Weights of a small image-text matching model: encoder arch swin, 1.3 epochs.
Rows from block 4 of the image encoder of a small image-text matching model, named by matrix and row number. Rows with one number belong to one neuron. Each number is 128 + 24 x the weight over its row's rms, rounded and kept within 0 to 255. All counts start at 0. After the name is the row's rms in percent of the matrix's.
After each neuron's rows are labels from the 100 images, of 14976, where the neuron reaches its largest size: "lies over" is the class under the peak; "patch colour" is the nearest of a few named colours to the mean colour under the peak. Only what is clearly more common there than usual is listed. The data: made-up ball-and-stick molecule models. In brackets: how many of the 100.
# gate: MLP gate (encoder.blocks.4.mlp.gate.weight, 256x128), inputs 0-127
# fc1: MLP up (encoder.blocks.4.mlp.fc1.weight, 256x128), inputs 0-127
# fc2: MLP down (encoder.blocks.4.mlp.fc2.weight, 128x256, transposed), outputs 0-127

gate.186 099 [108  99 103 136 125 141 154  86  63 132 123  78 141 122 157 107 100 120 162 137 150 112 135 120 109 124 140 119 143 107  83 118 136 125 151 146 157 144  86 175 156  87 149 143 106 122  97 154  94 131 115  94 104 125 150  81 117 114 119 124  89 117 106 120 130 125 157 160 116  85  84 111 130 104 163 126 140 152 160 109 130 130 120 126 130  99 102 167 138 128 118 125 120 129 122 132 135 126 102 126  93  90 148 192 130 167 158 154 159 168 114 109 134 144 109 119  99 127 130  89  86  96 133  98 135 111 141 118]
fc1.186 101 [127  77 148 125 105 125  99  95 120 167 143 137 102 151 114 113 109 126 142 117 131 174  99 120 117  81 156 138 171 128 120 115 137  88 141 125 134 143 132 152 128 139 142  99  71 141 120 148 161 144 121 105  48 134 103 151 100 140  87 141 138 118 138 100 154 179 147 161  96 117 102 125 183 124 139 108 170 126 129 132 148  96 137 110 116 119 135 135 129 133 153  91 133 130 137 117 169 135 126 133 111 126 110  86 112 161 146 151 152 156  94 130 119 161 148 149 130 110 174 158 102 107  92 124 160 132 108 149]
fc2.186 107 [137  93 139 145  77 104 122 112 135 184 149 100  93 107 126 131 105 129 141 134 101 152 126  96 115 140 118 109 126  97 131 121 127 124 119 139 129 146 124  94 178 109 132  48 117 165 128  88 128 107 128  88 115 144 120  97 116 133 104 129  93 120 152 124 155 177 156 132 156 103 143 140 112 141 150 169 134 148  99 154 135 109 105  89 118 129 103 169 122 134 122 123 106 131 142  86 173 138  78 112 137 130 110 119 140 152 168 169 154 151 141 136 110  89 115 106 144 105 110 112  80 102 103 124 109 119 130 100]
lies over: green ball (81)
patch colour: green (53); brown (45)

gate.17 104 [129 102 139 100 147 115 122 177 119 100 134 179 145 130 100 102 124 164 132 120 124 161 127 116 157 151 116 143 128 109 126 112  97 171 113 177 164 185 150 122 154 124 152 129 104 112 127 109  73 113 166 143 132 145  81 161 161 143 145 122 133 112 145 164 147 105 116 110 107 133 166 150 122 123 148 161 102 117 135 133 128 146 143 125 138 130 136 137 143 136 106 149 120 130 156 111 150 144 130 129 152 143 108 115 174 149 149 120 126 210  82 189 123 127 117 106 164 101 128 100 122 152 164 135 158 121 151 131]
fc1.17 100 [128 148 108 107 121 156 124 101 156 134 146 134  69 141 187 122 114 147 113 135 155 142 124 137 155 148 117  79 121 153 153 128 145  80 117 107 111 113 110 150 107 166 142 158 173 131  86 142 126 120 127 100 122 142 131 117 134 118 190 130 101  91 110 123 154 129 122 144 115  99 113  90 151 141 125 117 105 135 116 119 150 149 136 156 133 146  93 144 159 103 112 127 125  90 121 118 125 153 146 126 117  74 116 156 122  86 109 112  88 118 124 128  79  97 174 135 168 108 127 139 192 151 117 134 130 171  99 144]
fc2.17 113 [110 160 117 169 146 123  93 179 114 121 140 146 123 100  98 170 140  75 116  85 145 101 103 142 147 117 141 118  82  79 119 132 129 110 138 156 114 109 123 145 121 133 108 120  98  98 137 138  97 142 133 112 144 159 119 114 116  88 134 155 146 122 154 129 102 158 187 122 100 143 137 138 117 148 150 114 146 115 157 112 113 126 109 146 111 108 126 100  98 128 128  72  95 120 129 117  81  96 116 105  94 158 158 147 142 181 111 122 153  74 124 130 139 166 101 153 137 159 136 159 129 113 161 109 134 144 149 158]
lies over: green ball (49)
patch colour: green (36); brown (35)

gate.3 109 [119 131 145 166 140 118 145 125 112 121 128 106 132  87 109 168 102 149 106 152 120 145 139 113 143 134 118 129 127 121 129 101 127 121 152 135 114 118  94 124 130 143 132 119 150  96 121 151 103 125 162 117 108  99 175 145 156 128 128 112  74 157 151  91 144 161 152 145  98  78 123 141 122  97 141 105 119  93 144 101  99 175 128 125  99  96 132 102 198 141 144 140 187 118 165 115 159  84 171 107 167 125 122  78 115 149 122 143 114 134  93 131 190 112 136 141 151 152 107 125 127 152 127  90 146 135 110 122]
fc1.3 108 [123 175 141 127 115 168 160 174  84 139 149 114 165 139 186 117 157 168 146 187 119 162 102 102 114 143 139 149 145 151 118 157 127  99 109 111 143 127 142 152 168 128 142 182 136 145 146 152 129 109 122 117 119 101 172 153 124 117 144 126 104  88 123 107 121 154 144 114 160 148 145 104 148 105 136  97 112 138 136 114 144 126  96 187 126 133  75 118 137 107 130 143  68 107 149 156 115 173 123 131 160 118 120 130 105 107 151 130 120 118 118 145  81 102 139 156 101 111 137 117 116 113 136 115 119 124 115 104]
fc2.3 098 [111 130  88 108 160 129 140  95 192 108  94 119 121 119 128 122 145 128 148 135 138 157 127 141 165 134 145 133 171 111 190 105 122 102 127 152 110 134 110 148  97 118 119 122 113 140 155 132 142 140 112 113 194 107 123 138 111 154  97 166 127 115 151 137 137 107 111 115 156 151 143  83 149 149 121 118 148  85  97 129 137 135  88 143 107 163  98 123 145 180 127 135 143 128 165 127 118 126 152 107 145 108 149 126 140 108  91 110  92 129 185 113 148 109 133 136 131 185  96 190 113 128 162 133 152 141 115 143]
lies over: green ball (32); red ball (28)
patch colour: brown (69)

gate.213 096 [142 113 160 156 135 112 127 141 136 127 136 110 103 125 145  81  83 112 111 134 144 132 152 149 128 131  99 129 127 132 149  92 121  93 121 163  78 120 177 136 125 134 115 135 122 138 174 118 117  93 147 136  98 139 138 138 126 153 119 163 171 141 102 122 106 138 112 131 136 147 169 109 166 150  80 127  99 113  83 100 103 131 141 150 102 122 109 115 133 109 124 155 101 156  86 128 128  84 178 126 154 135  91 123 138 102 117  98 171 130 142 143  92 103  86  90  68 136 132 126 108 152 151 140 145 149 181 127]
fc1.213 093 [167 166 135 148 157 135 156 151 141 115 159 138 127 136 102 118 113 139 141 120 112 131  99 133 132  98 130 116 104 165 135 164 143 128  96 179 149 143 116 122 114 156 116 160 153 139  97 140 137 103  97 113 141 142 128 149 124 101 154 134 174 101 158 140 139  93 132 158 148 151 152 115 107 139 134 155 166 116 175 175 131 171 165 133 138 137 123 104  91 155 112 127 139 115 123 132 129 104 148 134 179 114 101 162 102 169 132 110 101 165  84 113  60 121 119 123 122 160 136 112 119  73 111  90 120 127  96 149]
fc2.213 096 [168 135 154 138 153 134 128  67 178 162 137 119 145 136 122 104 149 165 107 145 107 170 147 119 127  95 142 116 164 139 106 145  96 116 128 149 147 141 145 103  80 132 132 112  76  96  89 123 123 116 135 101  89 125 118 142  95 100 129 146 148 123 122 155 124 109 163 139 125 150 158 134  94  85 142 124 129 152 152 132 124 122 134 100 157 160 106 186 115 151 163 107 127 123 126 106 135 108 114 119 138 155  88 138 120 160 144 148 106 100 194  99 111 156 132 139 100 165 102 128 112  96 102 138 129  92 142 148]
lies over: grey ball (31); purple ball (27)
patch colour: brown (40); grey (39)

gate.145 103 [108 135 140 115 127 133 140 177 132 123 144 135  87 126 140 137 136  88 141  86 138 134 114  85 150 129  92 161 157 108 151 101 124 177 123  90 188 131 124 161 146 142 110 144 108 104 105 162 111 168 143 176 113 137 132 121 150 115 169 143 125 162 119 112 160 159 143 171 156 156 179 109 128 108 117 121 135 108 126 132  80  90 149 130 127 156 130 169 127 139 120 174 152 116 100 146 145 137 123 144 112 136 124 136  98 113 122 109 145 121 147 104 139 127 121 140  94 145 122 138  95 112  86 101 175 168  94 155]
fc1.145 108 [154 131  99 156 156 126 121 169 120 117 136 170 104 148 118 120 119 133 104  96 145  78 150 113 137 137 121 137 122 122 168  84 145 144 174 117 174 118  98 187 103 145 155 144 106 141 122 138 100 151 158 128  97  90 130  96 126 116 138 163 162 157 100  96 157 163 118 117 151 135 109  92  74 114 102 149 125 119 118 134 137 119 107 153 113 152 139 155 140 158  95 168 111  95  88 144 131 120 139 149 117 119 137 136 114 148 155 128 137 141 113  78 121 139 168 168  95 128 127 141 115  94  95  87 156 127 132 125]
fc2.145 100 [126 144 114 122 126 155 150 122  68  98 167 100 108 135  86 119 110 166 119 187  88 110  96 142 111 141 160 172 123 149 139 126 113 109 152 118 140 142 130 176 138 130 134 180 129 178 142 162 109  80  99 153 121 156 139  67 112 110 105 118 114 109  94 126 166 149 155 122 129  85 166  93 148 144 144 130 143 157 123 117 131 131 127 121 152 125 167 162 123 125 119 134 101 136 140 150 114 118 115 132 146  93 132 149 108 143 134 134 128 133 189 103 124  86 161 125 130 120 113  92 111 127 120 135 112 133 159 135]
lies over: green ball (30)
patch colour: brown (36); green (29)

gate.65 092 [ 87 121 185 106 115 113 159 127 108 139  80 118 115 130 154 116 121 106  57 148 123 125 143 121 118  92 110 141 137 132 118 127  86 115 107 137  74 148 131 104 142 112 160 145 110 126 131 144 139 109 135 144 122 148 153 118 127 149 153 116 134 137 128 126 171  93 135 174 151 119 126 138 144  85 168 100 136 113 129 125 136 104 101 137 170 100 120 127 148 133 116 127 127  97 193 155  94  98 126 124 113 117  88 132 106 191 174 122  93 125 101 160 133 158 108 149 121 112  94 113 123 116 114  86 169 120 132 149]
fc1.65 103 [138 135 122 117 127 130  75 135 153 111 140 173 142 159  99 166 118 120 134 123 107 131 103  88 118 124 154 133 124 135 182 136 150 159 138 101 149 162 128 116 114 156  76 125 119 104 114  98 142 177 156  59 173 120 130 143 142 151 141 138 113 127  98 131 134 142 153 148 136 177 120  99 132  98 121 150 157 100 181 105 114 165 160 168 131 155 182 126 122 110 133 146 172 129 126 136 115 159 162 130  94 128 155 119 125 140 104 117  99 124 163 111 130  92 121 138 140 151  92 131 159 125 146 129 102 137 121 102]
fc2.65 099 [146 128 149 135 125 109 132 115  98 138 126 114 134 155 108 102 127  90 173 142 154 159 103 117 102 134 143 140 155 161 131 148 123 133 121 156  88 135 177 121 174 156 108 142 107 147 133 164 138 107 140 127 108  86 164 169 170 110  91 137  99 118 115 147 105 123 128 131 119 162 140 131 104 107 156 134 138 123 128 101 187 123 128 175 125  94 156 136 115 120 101 185 173  95 147 141 169 137 122 134 167 157  99 172 196 155 111 112 140 144 107 130 147  90 120 153 141 137 124 120 129 136 129 137 108 107 158 136]
lies over: grey ball (49)
patch colour: grey (52); brown (39)

gate.36 099 [150 136 131 108 113 134 117 119 131  97 120 125 107 122 140 153 146 152  97 105 119 131 138  97 152 122  82  94 124 167 164  97 136 149 132 143 111 121 159 140 117 158 158 193 122 140 112  97 153 114  97 136 102 146 161 121 104  88 146 124 120 105  95 103 112 115 137 112  93 143 100 138 158 119 105 187 177 140 138 108 120 102 139 137 101 149 131 133 155 143 117 128 112 159  91 111 122 132 111 129  57 143 108 133  95 169 130 126 166  89 125 147 147 133  97 129 151 134 170  94 133 135 150 124 181 160 152  96]
fc1.36 114 [144 106 133 129 122 168 128 130  97 152 119 117 131  83  72 101 130 130 114 178 194 160  94 128 131  97 143 130 115 116 157 138  95 140 167 116 109 120 107 176 156  80 123 129  73 176 127 142 120 103 128 119 130 148 131 116 141 106  96 138 188 150 152 118 122 153 149 102 134 157 143 114 110 143 117 129 114  79 159 123 135 113 123 131 124 132 137 130 110  71  70 105 112 116 104 129 139 113 151 119 100 143 149 125 142 141 135 118 159 152 130 114 120 127 143  90 116 139 141 130  94 192 131 121 131 102 117 144]
fc2.36 106 [110 170 121 120 177 125  94 148 109  76 176 121  57 145 111 134  74 139 143 138  87 157 106 140 112 117 139 121 119 165  95 130  95 141 157  78 136 145 117 137 134 123 133 171 137 152 169 129 126 127 136 157 152 152 144 129 160 100 151 158 103 125 119 149 142 153 180 140 103 156 125  96 135 129 121 169 148  95 146 133 115 129 129 144 157 112 153 123 137 157  97  92 108 113 130 129  96 153 155 104 127 147 126 115 122 143 116 156 140 142 164 125 119 149 162 143 160 110 105 148  87 128 130 134  87 143 159 120]
lies over: green ball (65)
patch colour: grey (59)

gate.170 093 [116 146 116 145 110  98 109 129 143 158 118 170 111 125 180  90  85 143 138 159 129 124  98 101 119 149 129 143 129 149  87 167 156 133 156 102  93 146  89 181 136 100 110 166 146 118 100 150 147 156  84 120 176 118 107 127 135 107 123 150 140 165 152 173 142  86 114 136 164 128 100 139 147 102 108 147 105 118 130 164 100 163 100 164 140 119 139 170 131 163 167 119 116 138 127 123 103 117 151 135 156 126 144 154 163 129 134 163 101 142 166 155 154 121 128 136 153 145  88 135 115 101 128 130 146 140 133 121]
fc1.170 100 [117 132 120 148 116 131 115 126 140 149  81 135 127 152 156 130 131 159 117 109 111 126 121 110 103 146 109 144 102 152 113 142 131 152 146 186  87 160  91 133 161 101 138 117 124 145 137 144 132 129  80 134 136  72 151  98  91  79 109 151 155 108 120 146 107  89  89 154 154  85 151 143 105 122 102 136 127 113 149 170 130 154  66 172 108 113 130 150 139 111 117 128 113 172 120 100 144 111 128 129 157 119 170 153 138 125  90 115 131 143 150 130  96 150  96  93 144 112  96 127 133 102 129 143 173 165 150 111]
fc2.170 096 [119 137 144 145 101 153 130 140 102 147 133 146 118 150 110 151 147 135 134 110 131 100  93  90 157 149  97 150 120 128 171  95 117 144 112  97 146  88 133 169 131 103 120 120 169 126 110 119 164  98 134 170 126 130  90 119 148 120 120  87 100 118  99 112 108 140 149 142 137 145 169 216 100 126 127  98 106 111 152 126 125 147 149  89 101 130 141  98 120 152 132 134 162 183 123 161 111 168 120 159 116  85 165 134 161 139 159 114 104 126 145 104 156 140 151 143 155 150 145 164 124 108 110 129 164 131 128 124]
lies over: grey ball (67)
patch colour: grey (60); brown (40)